A small image VQ-VAE, trained from scratch: encoder arch resnext.
Rows from block 4 of the encoder of a small image VQ-VAE, named by matrix and row number. Rows with one number belong to one channel. Each number is 128 + 24 x the weight over its row's rms, rounded and kept within 0 to 255. All counts start at 0. After the name is the row's rms in percent of the matrix's.
Before each channel's rows are labels from the 100 images, of 14976, where the channel reaches its highest value: "strongest on" is what is common among them; "lies over" is the class under the peak. Only what is clearly more common there than usual is listed. The data: rendered rooms with furniture. In brackets: how many of the 100.
# convs1: grouped (8 groups) 3x3 conv (encoder.blocks.4.convs.1.weight, 96x12x3x3, each kernel summed), inputs within the group 0-11
# convs2: expand pointwise conv (encoder.blocks.4.convs.2.weight, 192x96x1x1, transposed), outputs 0-63

strongest on: window (92); orange walls (35); red walls (34)
lies over: window (39)
convs1.75 097 [122 122 194 151 116 115 116 146 113 125  97 137]
convs2.75 113 [ 98  91 109 114 103 168 101 135 111 125 181 120 128 101 112 108 158 122 125 152 152 135 105 127 128 158 169 131 114 107 133 126 124 145 190 105  99 121 118 172 113 145 119 115 137 100 135 175 159 170 125 132 154 140 128  93 125 138 187 135 123 147 120 103]

strongest on: black walls (60)
lies over: door (31)
convs1.40 074 [120 135 138 108 152 135 141 144 198 136 128 142]
convs2.40 097 [127 134 146 110 138 101 108 110  93 141  95 140 164 149 155 103 113 115 102 143  56  76 132 220 124 156 175 116 146  97 108 154 133 115 122 139  98 119 160 116  94 118 128 127 132 135 145 118  92 116 164 106  92 114 106 114 163  94 137 106 103 125 105 118]

strongest on: white walls (77)
lies over: wall (67)
convs1.76 127 [103 125 160 171 139 102 124 146 161 115 133  97]
convs2.76 097 [147 132 114 131 139 126 169 131 154 154 158  75 115 143 128 115 136 110 156 126 131 147 146 143 113 137 126 130 120 165  81 157 117 111 107 125 165 132 143 114 141 148 107 145 115 118 112 128 131 134  99 117 124 140 154 116 104 132 111 155 112 139 144 142]

strongest on: brown walls (28)
lies over: wall (100)
convs1.74 128 [153  71 150 105 133 129  90 138 110 123 139 125]
convs2.74 096 [135 136 150 145  95 146 130 111 163 134 133 118 133 141 112 131 138  91 114 123 133 114 112 108 124 103 130 104 159 126 120  87 147 155 151 147 157 122 126 115 136 118 132 129 108 126 113 161 137 136 132 161 114 142 149 151 134  86 113 134 125 140  81 124]

strongest on: barrel (43); largest object: barrel (36); red walls (29)
lies over: barrel (33)
convs1.56 092 [127  86 136 140 146 117 118 135  74  97 149 119]
convs2.56 102 [132 110 144 114 116 150 132 107 117 153 115 103 123 136 129 144  99  73 106 128 161 119 134  94 105 161 108 106 129 116 121 146 106 129  94  94 118 144 182  72  93 162 159  93 144  94  97 112 130 159 144 123 108 116 132 118 185 136 139 151 118 148 185 153]

strongest on: yellow walls (41)
lies over: wall (82)
convs1.14 073 [150 142 142  82 140  90 128 114 146 100 122 159]
convs2.14 109 [144 101 103 124 112 146 141 111 117 172 142 140 150 148 148  82 114 100 124 140  91 121 118 127 109 140 146 119 116 120 154 102 111 156  92  97 169 125 137 178 142 134 128  87 168 152 127 128 124  88  64 131 115 113 145 120 123 110  77 106 124 157  94 119]

strongest on: green walls (80)
lies over: wall (79)
convs1.5 142 [125 111 141  97 117 117 128 109 187  97 142 144]
convs2.5 129 [130 130 169 111 118 150 136 164  98 106 158 124 129 140 165 163  85 142 147 131 122 134 144 115 118 139 160  97 141 122 118  90 138 129 183 144 155 110 147 114 180 164 160 111 164 124 130 130 152 121 126 165  93  57 112 133 109 110 134 139 137  74 136 113]

strongest on: window (99); black walls (36); blue walls (25)
lies over: window (94)
convs1.27 092 [107 105 132 131 113 101 144 175 169 100 122 120]
convs2.27 097 [133 106  88 102 144 162 126 169  98  89 138 157  81 130 129 129  95 122 148 102 117 100  97  89 142 138 169 139 103 160  94 133 113 132 133  60 134 115 107 131 112 167 124 127 133 155 104 108 143 157  90 146 127 156  76  86  90 123 103 142 114 135 120 148]

strongest on: white walls (75)
lies over: window (32)
convs1.60 105 [122 121 115 200 138 129 129 132 134 138 160 144]
convs2.60 086 [ 90 166 142  90 153 163 149 120 157  88 141 108  96 106 152 150 139 103 175  45 120 138 115 123 138 155 146  90  92 121 147 116 134 124 155 111  98 106 170  95 142 164 125 129 157  89 131 127 149 129 113 150 157 122 156 125 121 123 110 123 122 167 112  95]

strongest on: green walls (34)
lies over: ceiling (38)
convs1.2 066 [156 137 127 151 153 174 117 127 127 167 123  94]
convs2.2 099 [159 101 166 145 117  99 115 113 139 142 117 163 117  78 113  82 113 129 115 120  92 123 121 149  98 130 152 105 129 147 126 165 124 107 102 100 115 100 118  77 129 117 132 113 141 173 124  86 105 135 113  99 119  94 159 130 136 158 123 130 127  86 122 111]

strongest on: red walls (32); white walls (29)
lies over: wall (79)
convs1.13 115 [ 83 121 162 152 144 154 154 135 106 114 139 104]
convs2.13 092 [144 132 143 172 167 127 112 118 106 165 107 155 118  98 116 153 100 116 125 161 137 109 158 120 109 143 101 130 152 114 100 160 133  98 118 101  52 143 126 144  98 142 139 126 145 150  98 105  94 150 124 116 159 176 140 116 151 148 133 137 105 144 150 111]

strongest on: white walls (76)
lies over: window (30)
convs1.72 104 [165 150 122 173 140 131 173 127 138 149 113 129]
convs2.72 097 [118 135 125 124 117 140 130 155 110 109 132 131 143 109 119 172 119 135 157  72 128 139 147 158  82 161  88 101 137 119  83 103 201 114 125 112 119 101 121 117  93 143 122 108 156 143 108 103 153 103  90 148 164 123 160 120 106 119 122 102 118 118  97 135]

strongest on: window (90); pink walls (35)
lies over: ceiling (81)
convs1.30 108 [154 108 121 111 110 132 127 113  87 108  89 163]
convs2.30 092 [123  92 100 126 134 104 115 188 117 168 141  98 131 150 157 115 141 139 119 184 128 100 147 178 140 145 125 155 147 151 151 125 123 145 124 101 113 147 163 117 157 129 117 157 136 126 119 141 129 103 169 150 118 125 142 103 137 107 150 168 144 117  91 120]

strongest on: barrel (41); largest object: barrel (29)
lies over: barrel (29)
convs1.59 093 [148 123 138 103 164 108 157 111 107 172 125 105]
convs2.59 100 [165 120 194 111 103  94 154 124 113 105 120 108 125 130 122 131  95 117  89 122 123 104 107 174 136 152 134 158 165 159 100 134 129 103 104 117 114  99 128 160 135 129 109 118 124 117 124 113 162 138 123 144 101 110 127 143 137 115 117 135 160 151 115 110]

strongest on: barrel (43); largest object: barrel (35)
lies over: barrel (33)
convs1.0 095 [118 108  96 159 163 148 103 140 115 158 129  96]
convs2.0 100 [101 129 173 106 118 144 102  98 137 125 145  72 114 130 130 118 100 118 103 122 120 144 123 111 116 102  87  91 121 126 131 141 124 113 129 103 133 167 106  95 107 110 136  53 128 147 155  96 106 112 178 114 118 140 164 147 138 142 101 152 110 133 141 132]

strongest on: white walls (73)
lies over: window (36)
convs1.16 104 [100 124 110 107  82 125 163 119 130 106 153 158]
convs2.16 098 [130  92 110 112 164  96 131 148 109 160 149 130 183 180 158 145 173 134 157 150 124 113 154  80 143 144 163 129 117 129 151 133 135  91  96 126 165 115  83 165 114 155 136 145 123 145 151 145 142 131 155 128 170 111 143  97 110 159  89 151 113 125 162 136]

strongest on: white walls (71)
lies over: wall (75)
convs1.62 124 [178 110  81 135 136 113 145 138 114 128 139 100]
convs2.62 087 [133 122  92  96 127  98 137 166 150 132 106 129 144 101  71 175 138 121  97 148 144 145  72 129 118  85  88 167  68 123 105 106  95 118 152 112 114 136  76 156 118 125 113 127  87 105  91 115 140 115 124 161 169 136 111 118 120 124 123 159 147 141 142 143]

strongest on: green walls (62)
lies over: wall (76)
convs1.58 083 [155 115 146 129 155 151 133  97 130 100 121 179]
convs2.58 100 [ 68  92 123 186 147  93 147  80 135 117 120 104 130 116 140 115 126 135  83  95 152 141 127 109 117 121 133 152 142 142 119 127 164  95  97 101 142 140 165 117 117 152 102 150 143 141 129 127 136 108 135 108 127 138 148 128 123 137 129 169  93 162 165 128]

strongest on: orange walls (26)
lies over: wall (93)
convs1.17 108 [162 143 148 168 112 100 102 118 117 113 134 166]
convs2.17 101 [162  91 143 101 124 130 139 113  88 108 120 126 171 178 161 170 109 120 106 122 155  90 132 143 173  87 134  87 143  93  90  98 121 173 142 106 131 121 100 140 150 144 158 101 141 140 125 141 172 118  41 165 128 127 149 100 105 139  92 167 137 146 161 163]

strongest on: green walls (76)
lies over: wall (67)
convs1.48 118 [146 116 130 151 112 151 120 107  96 120 167 173]
convs2.48 108 [110  75 130 122 135 136 115  62 150 128 129 170  65 152 124 147 129 113 112 134 138  91 120 126 111 126 122 152 116 126 108 148 114 143 146 123 138 148 128 142  13 127 136 106 143 109 140 129 157 144 144 104 162 121 131 101 113 132 139 116  80 114 125  94]

strongest on: red walls (36)
lies over: wall (91)
convs1.43 084 [128 108 151 161  89 152 126 104 142 105 166 129]
convs2.43 106 [126 111 135  86 111  99 156 114 117 130 113 115 151  86 124 114 105 138 115 131 144 110 101 119 132 128 155 108 159  74 132 140 156 103 143  96 111 109 125 144 115 147 116 151 117  99  99 103 113 141 111 130 132 103 117 127 137 133 154 178 141  98 135 131]

strongest on: umbrella (44)
lies over: umbrella (28)
convs1.42 093 [150 154 114 147 163 133 182 125 149 147 114 133]
convs2.42 109 [159 163 131 135 128 138 169 133 115 118  84 131 108  86 147 106 106 124 130 141 132 106  94 164  89 148 113 114 117 139 154  94 126 139 127  95  97  81 152 132  98 108 123 116 148 127 114 154 161 132 141  85  88 118 157 121 123 138 115 195 109 113 136 135]

strongest on: black walls (88)
lies over: wall (89)
convs1.88 115 [118 117  86  98 102 123 161 135 112 114  89 112]
convs2.88 098 [163 128 121  98 128 128 109 161 120 106 107 149 100 121 130 161 111 154 120 118 114 165 100 109  98 102 137 138 111 138 131 154 131 111 100 132 113 131  88 119 111 101 147 150  91 155 118 140 101 118 105 123 186 123 142 138 106 113 152  94  97 137  61 137]

strongest on: barrel (38)
lies over: barrel (25)
convs1.52 071 [143 139  94 100 113 135 109 117  94 166  98 111]
convs2.52 101 [147 153 145  66 149 148 153 151 132 156 120 165 140 154 148 136  93  64 135 124 121 171 115 131 112  81 143 105 113 144 120 154 129 114 159 123 114 149 168 143 109 103 166 125 136 152 102 125 121 127 131 137 151 132 139 140 123 106  96 124 104 145 111 170]

strongest on: green walls (60)
lies over: wall (100)
convs1.80 089 [125 132 142 127 106 115 127 176  83 107 139 160]
convs2.80 097 [137 119 134 163 154 145 118 136 134 131 119 145 159 118 115 138 106 150 147 145 135 129 141 131 132 141 123 115 143 138  76 127  99 151 142 149 135  99 124  98 129 162 164 160 138 126 127 164 143 138 132 172 129 121 112 147 131 126 119 138 130 116 118 111]

strongest on: white walls (73)
lies over: wall (84)
convs1.67 092 [126 160 103 114 122 142 177 108 136 115 142  88]
convs2.67 095 [125 125 150  97 158 132 144  91 159 114 106 140 149 124 152 131 124 149 115 125 126 140 102 100 156 121 104 108  78 102 119 133 147 161  98 163  86 111 104 144 137 110 138 136 161 103 169  97 124 132 120 116 100  98 138 150 122 110 128 121 149 173 125 107]

strongest on: green walls (87)
lies over: wall (86)
convs1.4 120 [104 158 132 123  89 113 121 145  98  83 113 114]
convs2.4 102 [ 63 144  93 131 134 162 108 103 128 154  88 130  89 105 128 143 125  59 107 124 111 119 116 134  96 137 137 156 125 106  89 159 119 137 163 147  88 185 137 133  89 134 148 106 137 167 134  96 114  98 128  90  93 169 157 132 115 146 186 110  85 134 121 142]

strongest on: white walls (52)
lies over: window (36)
convs1.78 101 [141 158 109 132 156 155 166 140  80 130 126 132]
convs2.78 099 [ 69 150 155 111 130 151 135  92 148 128 124 132 110 120 166 132 112 149 126 161 122  95 127  98  95  91 119 132 108 119 134 127 118 126 114 102 141 175 123 148 100  95 137  98 121 147 112 119 104 136 136  72  61 105 124 120 112 129 113 136 115 140 102 127]

strongest on: teal walls (27)
lies over: floor (66)
convs1.77 099 [128 132  86  83 144 116 151 143  96 101 118 118]
convs2.77 101 [147 116 108 128 126 166 127 131 146 127  81 119 112 123 129 109 101 123 142 119 121 142  98 158 149 172 155 131 109 170  97 102 131 103 157 149 125 106 186  83 115 136 141 122 158 141 127 148 119 109 113 106 118  82 101 167 158 117 114  94 161  90 131 118]

strongest on: white walls (74)
lies over: window (29)
convs1.33 091 [125 154 125 100 109 174 107 128  88  98 118 126]
convs2.33 101 [185 105 148 143  86 100 150 130 120 153 155  99 113 109  95 113 152 152 145 102  98  78 167 101 149  73 131 169 106 140 144 120 150 135  74 116 194 142 157 159 160 121 126 109 117 101 120 148 103 116 120 102 109 113 140 119 112 118 161  98 121 150 139 156]

strongest on: white walls (75)
lies over: wall (71)
convs1.64 108 [125 129 129 187 121  92 145 105 121 116 161 130]
convs2.64 097 [130 134 134 141 114 127 124 121 117 148 122 103 172 166 106 122 157 147 124 127 107 129 151 134 121 166 128 120 106 148 139 113 195 122 163 111 140 147 144 131 128 159 130 125 135  81 102 132 146 136 114 137 124 145 181 117 117 134 114 154 146 148 111 102]

strongest on: green walls (46)
lies over: wall (95)
convs1.73 100 [108  75 120 100 140 124  96 127 132  96 111 109]
convs2.73 095 [139 125 114 122 155 142  93 127 112 137 140 140 124 149 106 100 154 145 135  89 109 124 149 140 135 123  77 151 167  79 153 161 100 104 132 132 144 121  99  98 139  94 105 128 134 112 141 110 107 175 102 108 133 149 146 160 132 168 138 150 115 180 132  98]